Rows from block 3, named by matrix and row number. Rows with one number belong to one channel. Each number is 50 + 15 x the weight over the matrix's rms, rounded and kept within 0 to 99. All counts start at 0.
# convs0: first width-7 conv, stride 2 (model.blocks.3.convs.0.weight, 192x128x7), inputs 0-31, a 7 kernel for each
# convs1: second width-7 conv (model.blocks.3.convs.1.weight, 192x192x7, transposed), outputs 0-27, a 7 kernel for each
convs0.19:43 37 30 36 37 30 20 58 47 26 24 37 35 27 65 61 69 59 49 58 70 46 21 18 45 38 25 28 59 43 52 62 51 29 32 41 36 18 55 46 36 39 52 39 39 49 40 33 43 67 64 63 54 44 48 47 56 42 37 33 62 46 63 66 59 48 38 50 59 50 46 52 39 45 61 57 37 59 68 99 58 34 58 64 51 46 51 44 34 27 33 44 44 49 52 43 41 42 49 49 53 56 61 59 63 54 34 16 29 64 63 55 67 61 61 69 75 65 63 41 50 61 63 50 52 51 39 49 43 48 59 37 40 56 52 47 50 41 25 32 39 43 45 42 40 37 29 52 51 43 28 27 17 15 63 58 47 33 40 58 53 64 34 15 29 41 12 13 46 60 51 51 55 46 48 46 46 52 46 36 35 33 45 35 11 32 71 65 41 48 46 56 72 63 59 59 52 31 46 57 54 53 35 57 50 54 64 62 50 52 64 62 62 66 62 55 60 44 46 41 21 38 48 33
convs0.20:39 38 55 47 33 38 43 40 51 19 17 56 39 32 54 41 48 48 44 36 49 37 34 61 55 44 52 46 15 47 99 37 35 55 33 68 00 00 43 39 22 51 57 62 58 57 53 52 71 44 43 90 54 15 48 38 50 53 62 19 42 43 46 51 57 40 52 70 49 51 48 47 23 60 67 46 40 44 62 96 30 35 46 36 58 52 58 43 33 37 53 53 47 46 43 31 43 55 40 47 44 48 46 44 57 54 55 61 45 47 50 64 52 51 50 53 60 57 60 50 48 49 58 59 32 46 34 41 37 39 63 16 46 54 55 62 56 38 45 48 58 46 40 40 39 34 40 32 58 99 65 43 60 51 60 47 59 44 36 36 51 49 27 25 26 41 34 31 43 54 36 58 82 36 35 45 33 10 41 73 60 42 32 48 84 51 34 53 51 45 41 61 70 60 60 66 29 20 78 41 38 55 36 44 46 46 49 55 51 54 44 53 48 62 44 31 54 53 52 76 58 46 57 41
convs0.21:50 48 55 68 29 74 88 33 50 46 47 34 47 46 46 56 65 67 87 86 75 50 48 49 29 06 55 63 45 49 59 51 12 60 84 38 22 32 44 28 41 47 38 65 46 49 90 55 55 40 50 35 39 17 57 80 70 48 62 62 64 35 58 53 53 36 39 42 53 48 26 32 20 22 50 20 26 35 24 40 43 22 61 62 44 52 51 51 75 65 68 31 36 37 35 39 46 64 51 50 48 50 24 59 42 53 53 51 35 16 64 75 48 52 54 48 40 60 45 45 58 54 40 61 38 42 61 40 51 29 65 61 27 45 46 47 48 49 62 64 44 47 35 47 84 60 43 57 40 50 56 05 61 93 36 45 30 34 00 36 55 53 46 43 56 40 48 57 42 40 36 35 79 31 24 45 51 46 48 28 54 64 53 44 57 51 14 63 88 41 49 49 38 27 26 62 57 51 53 70 20 69 99 53 55 42 52 49 44 32 49 69 55 53 70 61 57 52 55 53 48 07 63 91
convs0.22:54 45 42 43 36 37 37 49 43 36 40 34 34 43 28 31 50 44 45 36 35 40 32 30 39 55 57 58 32 30 31 36 53 60 63 25 27 24 26 32 49 48 72 68 67 51 48 49 55 50 50 45 42 34 43 47 49 46 66 63 53 28 58 50 49 50 47 48 44 49 38 38 50 53 57 51 53 43 45 34 16 23 31 49 31 23 34 34 42 29 16 49 58 58 49 58 58 65 38 39 45 53 61 64 55 48 53 54 69 65 68 73 34 38 50 54 56 56 54 37 50 59 56 59 63 62 68 87 92 80 84 77 84 40 39 41 45 48 44 40 56 66 64 52 47 43 43 28 18 08 09 22 23 22 49 79 60 62 55 72 63 38 45 53 51 49 35 31 36 32 54 43 69 52 58 61 56 48 49 42 46 51 41 41 33 33 26 36 37 63 61 59 60 75 72 71 89 77 76 75 79 72 76 54 52 53 52 54 55 55 64 60 58 48 49 44 48 58 53 52 66 60 59 56
convs0.23:37 33 30 30 35 68 71 69 65 46 47 39 77 87 46 37 35 55 49 40 46 56 36 27 46 48 51 41 54 59 58 47 39 60 54 46 32 36 67 56 58 46 57 46 56 72 92 75 64 65 78 61 40 37 70 64 60 52 82 91 11 19 45 47 48 44 35 33 43 42 58 58 64 31 19 07 35 43 34 33 32 37 55 52 54 58 41 78 91 72 65 49 46 47 38 40 50 55 53 61 59 44 22 26 36 52 83 62 50 39 34 30 60 63 57 38 42 41 50 59 72 89 55 55 45 45 52 35 45 57 82 53 26 50 63 47 49 61 56 48 56 46 40 56 71 61 47 44 37 38 47 27 61 61 14 53 80 56 35 40 41 59 46 32 44 39 59 47 57 44 61 64 58 19 24 49 38 34 38 27 68 76 47 33 22 38 58 83 75 52 54 59 43 27 31 49 54 49 66 65 38 72 85 72 68 59 52 55 53 55 41 33 23 34 58 40 31 57 73 56 34 43 87 86
convs0.24:63 49 52 52 51 74 56 40 42 68 56 31 63 67 35 47 54 56 44 28 34 58 43 28 57 56 34 42 47 45 65 45 36 58 64 39 19 12 56 62 15 29 56 46 47 52 70 44 47 54 66 68 63 52 72 64 51 59 60 62 28 54 63 62 58 54 57 58 62 54 47 57 34 51 72 64 55 56 34 56 53 55 62 35 41 51 49 51 46 39 44 31 22 33 42 43 53 52 10 19 27 34 39 29 14 45 44 32 43 53 46 36 37 34 28 45 57 33 22 30 45 40 39 37 28 22 63 57 66 73 99 45 36 41 58 57 46 38 44 52 46 35 19 36 59 34 20 51 38 43 51 40 56 59 46 48 66 64 48 62 53 36 32 90 61 17 54 72 25 34 22 45 84 41 43 43 38 52 59 52 65 49 60 49 34 40 58 66 51 31 28 24 34 46 38 36 54 50 84 63 32 57 73 18 10 00 17 39 25 02 20 21 17 23 46 28 26 47 42 42 52 34 55 46
convs0.25:41 42 44 44 65 62 37 43 38 50 55 63 47 42 59 57 57 58 50 48 49 49 58 40 48 59 59 49 62 53 27 33 62 56 50 50 47 28 36 54 49 41 60 54 84 90 76 71 64 42 32 33 40 50 52 44 41 57 38 30 12 56 76 42 44 50 47 45 48 48 49 42 33 35 22 54 78 20 34 40 48 41 35 55 35 30 38 48 51 46 28 61 49 50 49 67 78 60 32 38 22 24 36 43 52 50 52 46 35 45 60 61 38 33 26 21 42 59 63 59 33 46 60 55 80 85 41 63 30 51 67 39 37 77 53 46 48 59 53 50 57 59 82 83 66 63 60 30 40 18 16 52 56 47 55 62 73 50 69 40 32 45 66 34 47 85 65 55 61 55 11 40 46 60 88 39 43 59 58 74 74 66 53 55 55 57 71 66 51 38 34 12 16 32 38 51 45 33 25 42 54 43 48 14 11 29 37 39 54 64 54 48 64 75 61 67 68 60 66 74 59 56 66 53
convs0.26:36 44 29 37 29 25 20 59 60 55 52 38 43 44 81 54 55 61 62 80 74 62 49 48 53 42 37 29 65 45 46 43 24 17 19 55 39 42 38 46 53 36 72 70 63 52 68 78 82 67 52 37 55 47 54 63 40 01 58 54 53 83 45 27 32 30 39 29 21 23 54 67 78 77 72 52 36 74 45 41 46 42 56 59 67 46 34 40 40 40 41 45 43 37 35 32 29 43 47 45 46 53 59 51 33 65 50 50 59 54 65 54 48 48 56 63 68 63 57 44 46 37 42 39 42 32 44 39 35 16 30 47 44 66 59 53 61 54 58 68 97 87 77 69 73 82 88 90 51 34 44 21 28 53 46 95 51 68 67 60 18 85 64 56 52 47 54 54 46 41 47 20 21 24 19 60 72 66 55 33 43 50 45 54 50 53 50 50 49 36 38 25 26 30 25 19 49 47 51 53 29 31 29 18 24 36 39 34 33 25 11 21 10 09 22 27 17 40 57 53 66 66 65 70
convs1.19:52 50 32 38 38 29 33 47 41 37 37 53 42 37 36 39 45 50 49 67 44 38 46 23 46 30 36 31 54 46 53 48 50 66 82 56 37 68 18 61 47 57 52 53 51 47 42 42 44 59 45 80 18 46 59 52 19 26 26 35 51 56 53 60 41 58 46 36 48 33 53 38 47 58 49 50 52 69 63 67 70 57 78 76 63 48 67 47 52 60 53 48 30 55 34 39 30 66 44 46 46 41 43 38 26 34 47 51 51 54 56 29 44 42 35 44 35 50 32 30 36 33 53 53 55 44 48 61 73 56 59 56 59 47 58 68 55 61 80 56 81 75 80 72 72 58 65 32 44 47 42 66 46 48 68 59 61 71 82 76 84 58 49 52 56 58 61 54 59 41 55 50 44 68 63 50 49 51 43 26 40 32 53 43 57 48 52 51 50 47 49 46 57 52 57 63
convs1.20:57 36 34 47 58 59 49 55 40 48 43 52 50 46 47 56 55 76 98 48 46 36 40 25 46 50 59 57 27 52 61 28 74 86 77 54 50 62 33 79 30 46 54 55 50 43 51 46 47 57 49 42 43 88 39 61 57 41 47 35 22 35 34 70 48 77 63 58 64 73 44 40 42 73 47 68 41 80 57 74 43 56 55 65 74 61 69 37 56 59 65 69 68 55 16 62 39 53 60 58 53 43 53 46 48 27 46 46 51 45 37 36 41 38 42 77 56 65 39 39 60 38 56 37 45 42 66 58 59 33 65 37 60 43 39 42 43 49 65 50 25 42 46 43 42 38 32 38 31 47 59 96 52 06 31 31 60 37 62 52 65 43 55 60 62 35 47 41 26 18 28 80 22 52 42 46 29 44 33 42 65 42 52 29 64 42 40 29 46 50 38 48 42 29 44 30
convs1.21:40 46 54 38 50 52 49 33 35 53 38 25 30 24 85 56 99 21 67 63 70 69 50 81 47 64 75 46 62 62 73 58 56 17 47 36 42 39 57 60 60 60 62 43 53 55 59 50 43 44 62 52 42 45 61 63 67 54 30 57 51 43 45 60 60 58 51 47 43 38 36 48 43 44 33 51 59 56 47 56 52 74 45 47 52 39 26 70 31 54 53 41 20 79 53 43 60 32 30 44 64 29 47 60 40 75 63 55 63 59 54 71 61 64 65 62 57 64 52 64 51 48 38 38 45 52 83 50 60 52 55 49 47 00 35 22 53 49 47 45 42 51 22 39 66 54 51 35 64 57 55 47 39 54 37 47 60 46 61 47 37 62 65 49 79 53 47 57 46 71 00 61 18 49 62 55 66 63 73 45 57 25 57 34 31 49 53 55 39 52 61 45 46 48 40 51
convs1.22:37 39 42 38 39 44 45 49 56 48 38 38 38 41 44 45 66 72 44 42 43 24 15 02 00 00 16 25 29 25 32 58 47 38 47 48 47 46 47 52 40 39 50 54 58 58 54 54 53 53 38 46 45 53 34 47 67 65 47 34 77 82 72 41 55 63 52 45 49 55 44 41 46 48 51 51 43 44 49 46 42 41 43 44 51 50 43 48 48 44 31 73 67 43 39 77 57 66 50 58 54 44 47 52 47 50 51 47 42 48 47 54 18 17 18 10 09 19 21 41 47 48 46 43 41 43 48 46 35 40 47 55 49 61 56 52 53 51 41 34 51 41 48 48 51 42 51 60 54 61 60 57 57 63 38 47 44 44 60 70 56 55 50 42 44 46 44 44 39 24 30 60 44 41 51 58 59 60 58 58 62 60 61 64 65 63 58 58 55 50 57 75 76 63 67 65
convs1.23:44 33 32 57 56 47 41 39 68 73 51 46 56 57 87 63 63 40 53 64 81 46 32 39 35 49 66 36 45 73 56 72 79 40 52 33 45 66 38 60 54 70 60 35 39 36 57 66 43 62 53 75 52 48 39 56 61 49 52 75 26 50 54 38 39 25 26 36 34 52 36 40 37 57 42 35 46 47 53 58 55 79 59 31 54 60 42 88 51 49 51 27 07 32 54 32 32 39 45 23 32 43 33 41 48 52 47 46 45 64 44 65 49 40 35 73 63 20 28 51 38 40 37 51 37 63 66 42 60 85 52 36 39 55 47 62 45 67 72 49 34 34 23 43 40 32 45 41 82 62 39 53 32 56 56 44 55 60 76 44 42 52 61 47 53 64 53 53 57 74 74 69 69 38 52 53 42 23 31 38 62 32 63 60 68 55 63 63 46 49 30 26 42 45 34 47
convs1.24:54 50 50 60 48 52 48 42 47 59 59 65 59 56 41 29 28 17 46 39 38 40 31 46 45 44 43 42 61 60 45 48 54 30 17 48 57 84 41 68 53 47 49 46 47 45 35 45 45 50 46 56 21 47 71 51 35 43 17 38 34 35 32 41 59 45 54 55 56 50 55 38 39 51 39 50 46 64 71 55 62 77 67 62 53 63 66 58 45 52 48 37 46 30 26 36 51 42 44 62 53 35 41 44 52 55 50 53 57 66 58 62 50 39 45 52 37 55 32 44 47 43 40 55 50 53 53 40 26 29 45 61 48 61 69 59 43 60 60 45 53 46 57 53 69 70 57 67 63 65 65 48 57 42 56 49 53 47 64 50 68 63 61 59 63 66 60 63 26 33 58 44 40 48 39 62 61 40 45 50 47 54 71 52 49 53 62 51 59 00 38 50 33 22 37 25
convs1.25:40 40 42 48 46 57 51 37 50 40 45 49 45 39 43 75 66 50 12 28 38 54 57 24 37 59 50 36 83 82 58 86 28 22 23 49 41 50 65 55 61 48 58 52 47 48 46 53 52 74 62 42 72 58 49 52 49 63 40 52 59 41 48 74 47 56 41 58 56 76 26 39 58 37 43 44 42 74 62 47 54 52 51 41 58 63 59 53 67 63 49 72 49 57 31 41 74 37 56 48 46 60 45 43 53 61 59 44 46 51 63 55 53 60 58 36 71 77 61 44 36 44 41 43 40 43 44 52 43 48 52 53 33 55 70 49 42 74 31 28 30 32 36 43 38 47 37 46 52 48 54 44 48 50 25 45 41 77 71 72 41 56 53 58 62 58 51 51 57 49 52 26 66 73 56 60 52 61 65 86 63 53 44 63 39 36 51 54 59 55 59 59 40 45 40 41
convs1.26:35 44 47 38 50 40 34 54 39 35 51 47 59 54 52 47 38 26 54 63 32 59 45 53 54 35 40 55 77 99 82 63 56 53 53 75 64 61 58 60 85 76 54 53 59 61 62 60 61 77 60 74 59 47 78 58 27 28 42 61 61 62 56 48 62 55 54 55 61 50 47 50 50 48 49 47 47 50 55 60 60 48 57 74 48 46 48 54 53 49 46 56 61 56 48 26 37 31 25 38 34 26 43 30 27 57 61 48 55 62 61 68 61 54 44 35 64 61 48 50 50 50 55 57 45 52 44 45 47 59 49 33 39 49 32 57 61 70 62 77 55 57 57 53 71 74 69 75 61 61 73 53 66 52 49 44 13 26 34 34 43 66 57 49 45 49 35 48 56 59 63 61 58 79 59 61 62 49 46 45 28 39 41 44 47 53 37 47 47 34 40 29 29 51 49 51